config.yaml
targets: ["count", "wall colour", "floor"]
num_classes: [5, 12, 32]
arch: "efficientnet_v2"
hidden_act: "silu"
channel_attention: "eca"
drop_path: 0.1
widths: [24, 40, 72]
loss: "cross_entropy"
optimizer: "soap"
beta2: 0.95
beta1: 0.95
merge_dims: true
epochs: 11.5
lr_schedule: "step"
Rows from block 2, named by matrix and row number. Each number is 500 + 25 x the weight over its row's rms, rounded and kept within 0 to 999. All counts start at 0. Numbers have three digits each. After the name is the row's rms in percent of the matrix's.
# convs0: expand 5x5 conv (model.blocks.2.convs.0.weight, 72x24x5x5, standardized in use), inputs 18-20, a 5x5 kernel for each
convs0.0 101:517507513456501454497513551517540586496544487513495470512461500525524474521485501516528496531519498481502468479460491484512516472488496508487515532504479507562499524509509469456450506486484515499511467469521508472505512488534
convs0.1 109:517503494526509527479462522489509510484495491496448468469498537490463518532520493489517485492507467491496513496512502486504489480498482468528441493540485507511488448468494461507471531471514530538540477500517483463516493478475
convs0.2 092:502452538505487529538529508498490491436469496458462434441442529522515495500533504462478468492499492497480506455501512487519516518524553477521523536503483542496524529480496498488483501487423486510511481446471482496517500467479
convs0.3 099:500489478473500507504516509541499482395469477537548547537487482504532484462500488495501464500499474533535476511460511468512547562537512510492505459497502492458500473514514527503509458502538501468495505498479461480521519513515
convs0.4 088:474523468526498495494504510488498474450497508520506483491481533510523489502517505533540500488536520529499495489452481483497494496472511510495514500509508510511500509471500509455503516464543454468500474490512455500527544469472
convs0.5 109:519485498512494520514502497549520531522504475458499483485504465504485496495506508491490481531514512501456514547548511522512534508467440481492478495454557497518501487502493475487487486542467461504527491509507489525490495504496
convs0.6 099:497503557505503526507531476480495458472536502479495518491474533494471500478464502531513491509510489512485522501518510510497486496481519491488492460461453484468491504460502524476498469494511446517519525492454460513500482488511
convs0.7 093:499470460474460536512489493498493472481498472521511496477476513530470471494495467493492497525483485502478548475431465533495476465492549539521518492510511461530516530476416500476466496508515510522496467550537499505515502517479
convs0.8 087:520480481507472510465529524500489471469520498514495455485520501491505476558470484496470517540505529493508545494487471461492505484489482487522473468494469484485470504511538502500490518547490492493480494508464524455479530517473
convs0.9 092:514546510531490495483505516505476463541513509543476492459484511522498492493555527559508539455448460492460476482475483507517530508530488497501478488478527495507499504453523491489514489506498523545520501504512506511502481516501
convs0.10 109:507496486521474459517518484482502472531497512505536513535466516478511537465508468484511497525543534515487528464545517478454483539474487520484477495501547501465505507490472508495510535494546524514505496449519486517478494478499
convs0.11 108:516490543500495530501479537505500500526502446492512493479498453468515428482492512507527499539466492460462507456571514502505483484481512529479495458444495474484495483461469486483489485515535523524490528509462504486485452449516
convs0.12 106:498503530537507505502470481511581471482469485464515531494466503493463508542497535491529483484516543503515479444418513535505497480477524542511530487490517524484505515473476510458497471476488506508521507544496465508504497482510
convs0.13 092:491540576516529523482503538482493538530554527487552500487479572524492508519495515514545478501521525513486501513516542513547532463485534529461466539547488473514480496511506461498457491527490484476472515505520492501460527492528
convs0.14 096:501546531506482494537496516501483477544515538495530488528551466547552490543519540505490529483508500522502512501505529531480489503491527507502500477489495487507481507506497473481498523436468463499500462444516446464506494472482
convs0.15 101:490537491525507487480541470500532465506523536518501523525473509516499477505523525505538492495544502559503515479520504560551467516473479490468465470546493528532479464480469482483497507431493480510572504472510511471492509509481
convs0.16 108:510535500492471507474460492523464534576509471526551478504509497480523489523518550501534498512490497508501492512495493481541484483485529504516498499459511469486493491467498507521504493549517459469494524474503477488457494514492
convs0.17 111:491505517469514510490502489478487521513535473510521530501478504513547499516515518542489475506508504481460467477507509523473495481494507495534524527501486520531490475491507503520511515503412526512509488518540505456496507503479
convs0.18 093:504486522498498497494486477493508479536502560494456507474498482509495491498482521511478493509487524479487505547508500553439468469447440508536502501529509479503508521470514524520478533503481465499505516524511522490518503476497
convs0.19 099:502518500522493487474500484534486521469519477565528450466466541489454511522505466526511526464485525515478542529411503469542475424468501477468492507523511495483465493544542509481530525522465497516505499507538485491488500532476
convs0.20 099:484498512515494446520521485518484521564515499479464537504473434447489454478473498476528499498492521512537487508438477498495492502514542484515484502590514470497465509520530517543497468478473526463503469492476525507525504484506
convs0.21 105:511495510521500513514477474492499501576512520538486447476515499510513489512477547501482520514466474536519493494564457491529461412478491504504505488517518482498520492511505494510501495494506492513506490451474497490524505503524
convs0.22 101:525541484504498463466508524507541499498483483490511544462443467519490568475520532503487489507483503494501486501484459472514528478500475489480477526531506509499479495454470499499470458500508542525533500510526524522459476499489
convs0.23 110:461525490506489524524541557491493528450524547475513490457458545523483514524474514496492505513476499517470474502507553521511540505451489521479493495489475499496484443515495496530494462492454530543476460502499445538479494526482
convs0.24 096:524526513523546468494514495436513541480511491522505534504520447495483502498526508483477483509504534484515519489472515502491472469442499513546513519531497519491521520510499505500472483475473463532519464529563529496532486539492
convs0.25 101:499469486485483502529470469503484483448503477471505528514497506528565501483502503540508442481489487485481508452425530528467516518555478524512521512490561518498469509444467506499525474497484507527493486474508534467513502506520
convs0.26 105:490517494505471500539438530507511516495462507538474516516465547487454537520503494536475536520471547562470503480500523469457514475492486519472538512504503451507496487475494503477505508483516501457487449500500521472485468473483
convs0.27 100:513503501491506455531559512502520443538557499551482457468475471514565489491520459489552496497555488487508487507552491545521511487458500506482545485487494525480515481484518516482504503482438494481505535513517523488487555489490
convs0.28 106:524465476519494520489501509553513481449470515515466462559508450489504531491511504443488482531490439490515500503462494521533510435498461548503497491515498491470517486563486493514459569502556504448501499469469508458481521479499
convs0.29 093:522511518514491509473496509503481498474480475535485500512494480500517488497466488478494509543496482504500532507463471505550503513502483487535503538496461520500506494522536525482499494535496491508505515471463485472499511483520
convs0.30 095:486475502481491500505460484513471511551478458482521502512441528513492464495475517464447480497514467519474485508448504493504507510550489489482482525491480507491511495514482525533559519482496501446494481481483512499511529523486
convs0.31 103:466511503479467491484492485487509490526531522487535499495483476520466507495515496554553536509467504482487471479389453433520527528463470485483466495500488506503519517489475441482482513481566489495465460498483502471499492484510
convs0.32 103:500523498483515512516497497519552466506525506516496534474495497488518504509483534524490486545513475513485421499516509496509553492470481477508481524526492486507481499503469496530504473430561499496490556547434509488483462508515
convs0.33 094:485521565511501461477493480491508497536529468515537540504540514441468505529527463498524518508492492486514500477484495506486505519518491515502510520504454469502470477460451510449495495472558492575467493503512473501476514508507
convs0.34 095:497484455493449514497501550506498548556523541522521515513499492502439471482468469497462481483489509483453535539607559507493488457499517489487441489454481500486491530484459474466477517498501498489527486475496514545502490483483
convs0.35 110:497462484499498482522548525501517507478494497497489545534468497520465499499517507486486495493499499522470487477507511474489497512526531528499487504496530486521506481525497487507512488510426542472490483539538507511538509503488
convs0.36 109:500517465495493517483496483494480541463513461495491482507509515520483477468472559500474489488524541442532474473452499478491553443502530479519513478479537482492428515484513457527469506504471527500503472479462518506501482520488
convs0.37 109:487510510453488526510487508523543515510497539509522493532518497497468491449484456503475513522523475510501503512429516516503497486469491535497487477512476485487493484498503456489499491528446488465480492541561571495510493532557
convs0.38 108:512497496516485503489482503517474500589453492495423434520489515474471469494507487525491468467482475485486505541529501466500464529467477537497455460476484478511492515499501486496523515542455467529440480555513530495526519490498
convs0.39 101:475463524481457516536491502496497460536542485495462505441499481537533550487491493527490471512490479478514469460469493555474445459492505483484460475495470465497505456488507499497477469462540500498541489501494487513526493515485
convs0.40 085:491489486477482513508526486518503490467481497512493460511543513519459496500472474483473500509526496505502471563531477453485486500481485519507511480495504500511468497484461482486491471482503513495517545524541497471488497533497
convs0.41 097:524477474507510502524526493511469477476497504507469537532502495505498485497487486500491498468483462503496462499538472494492509503495524501501488458499469504486515516504527536522497517498428520462521520534519477510497508507480
convs0.42 092:497479469499475525503479492481504462413523536453482515570574453475548561558518513503474485518509517522506447476492505522497482491479494515501510501518484474463486498484488501464497455444490489478492460512538515496476526540519
convs0.43 103:505530485520461514461522473470542532543502499519505467498482532509512522544508497505492440482494533504523526504564464496516533472467473515506518514490484515508486472504531495512492503483499529492513492495464487499486529493529
convs0.44 101:501495477498543485503492478500511465485493545479508438483485479483515505495505483499463485484499489513533547486498463484518491486453458546484468509482497459506510453500493495507482513476483490491526546482557528483504511498478
convs0.45 106:513502514512536457469493540537476504501492481508540539485475488528501427458508538481499459511510474489510525483475499511475427459502530476490479531522497481478541450473494527474476509535525497501491528521481494490507520496464
convs0.46 101:493482537518519516513469520504502499491436490477481461488478457506471484499491493518442533542509484516476519521503445510454491510526505509482493493507479508515478500516564484476537462498461451483505498507512512499517481481543
convs0.47 088:509490529496463529507491488482486432477513524490408467499518500481505525535516486511522517489525519477469495504505462482492500493445484535525476481438509496479505500520487483485465488493517508518492487526547505500492494479473
convs0.48 107:513502507475522524425498528502546543455526468470492482481516502512511524483477505496502496495500502488480531485498483517524481473496495477525505511536513537518509516519517468534528481567400509491495500533487482503501469513507
convs0.49 105:490491466474498432493524509511472513526491505474491530508488513491494480490490506476492477509467494471523537490523500528539484574508509523510520508499490481499509464504490502488510497457480492452505504482494529498488499511506
convs0.50 099:514502496478529502506482514514496527532504509461499523492513479525490522489520451477520508563490495523514482491533455496535433520472507504493509519522489524502472475485477495484483530473564459492513490534491521493494457480525
convs0.51 101:556504501509540522512506529485485496433485540500499507505468517518487506499505495493514497512488456496508519463428453495515480489515500504495504524530506503502492518509500440455465451501486472492499451515525514506495519516474
convs0.52 100:513523504494522494505510500474492487488485496473521502486479482478497514528498499478509516450510502520475503466444527468501467508496511478465443522514509442532492530490501478523496510423511518549519510440547534484440505496505
convs0.53 098:501498510515495519500495470484538523519480507508486501541490482464507465505486511498488516463444509486438503547523532538496510471499512527483501494465509487473469445479493520479511493473574478498472475486468497495516523526494
convs0.54 098:512473461494463512486526487488503485447523481530454492523477520487444544506448470531484499500468465496498516488553494440536470510496476513533508459474492512497497520452533499487565491467490489538506477471504522505492434494475
convs0.55 089:487497502479493500512541509511545565490505523531481471488506514446509548492520485498453550506493520494540537498511538474515519484528507500483532527500516520477483465552509486502494476495509532448487485509523480499480466490505
convs0.56 090:519501507472497512471450465492523448457464476533499481513526493496514535517512508504530485488471437476464487482478505513514476527512513494521482495491492483490517504473444476439435507511496482503484493475487499536517500526476
convs0.57 090:506506461487493485492498494485513490506467488499512510510503499519574514508481472453502511441497495446497489494499526452520508479495483532494475519474550546505528508531492490508476472501544512464478466474507498496546536500477
convs0.58 106:501522495523502484466531496512471525497530465524498512501516536534520469521511491507486455488528493525505516523510510498487549467473505500491475502502489442511510431492493518509530523479481518476513501510523489487498503551485
convs0.59 094:495501477489505500507556509473488433555489513474458489514482504501511497506483468510471496513495492514505461502544475464472496518499470509501490507501506511479502466513495499495497515496520500517475499446506506500468478477476
convs0.60 110:476501495486573488504507471534504529553493511527465473476566464462501510509507517505515495509478503543542500419506489502500460467515548507507475480490449493484474493504499519497448478499527518472525503508498497535534501498525
convs0.61 100:519478500493470520503482519514540541522543484466504536515513497492516464499541493543481531514513499521503478537474498511504505497513509467477508533511521449511510469522490499517497487518576467465480427517439479500474539486513
convs0.62 091:498493495470487519526485522523519505461513486502505473473496509489496493488483462456472461512477484500477525520487513498479513490525522492514502517482479478476491461476506546539525509520480510522551552517541498512536496510493
convs0.63 112:486528527496498501529495489512499469413540526483486534518503450476489553535507498460519497498495478515508535479533435512493533453481444517497486472504488498475512502510508486424475496480561491514463491528466479495510496483486
convs0.64 100:494519456509470482478508484502528440530523517487503444471534521495469469525499478484486521543501466488536501457515473456518504455472503540493482514498482537444480484467480499499496480509433519510503513432563548537505442555521
convs0.65 092:497465522482486486510499528502495561535504498511489499470507492494513509505509517520543510489516510502536507514484484506564513461524493510474498490496497496455448521508473520461472516520527463521474535583476487479496524453492
convs0.66 099:510496517503488506494465519492464450499504475459500493492490490537530461495512493486494505492532482467462511458483490466503506506467414535538495479443490471514529496508503520523483501486461546538469501490540507507477514492485
convs0.67 101:483532491499542500522506512522493508500488568519486518480509513506509489508503493532511485508474565521530488557458487489500499528541515528508507531508477472529475473507468480496515487478537430538449478502486468462492473501486
convs0.68 096:513487492482489523495512457439504509518552479552490518533492514511510530528514509474503480511500539513500483479413517505520481469504513480509494476548501503472486484460510483500498474505448476460473510550562518499540461512501
convs0.69 105:489536471510484515489505463534538526507513508544527469505544502468528493515495520493515527512529467493536528462509490511473492446480550480504497518506508488480480489503484523427466541493483520494513515488489502515501473528462
convs0.70 102:512503499479505498484463413448505518518556471480517544580526480466466518504482488513495482503527509515533467492476446481493481475491487492544521498489502475529492521508493484474482473520485509484511487503523544462459458516494
convs0.71 095:525534474511531473504533533519534485469511517503459509528500496483503461479489474494537480525501518473544531482417512486437486525443516510486500511482517504477449461481476487497524527480497527474491475512525528525510480438483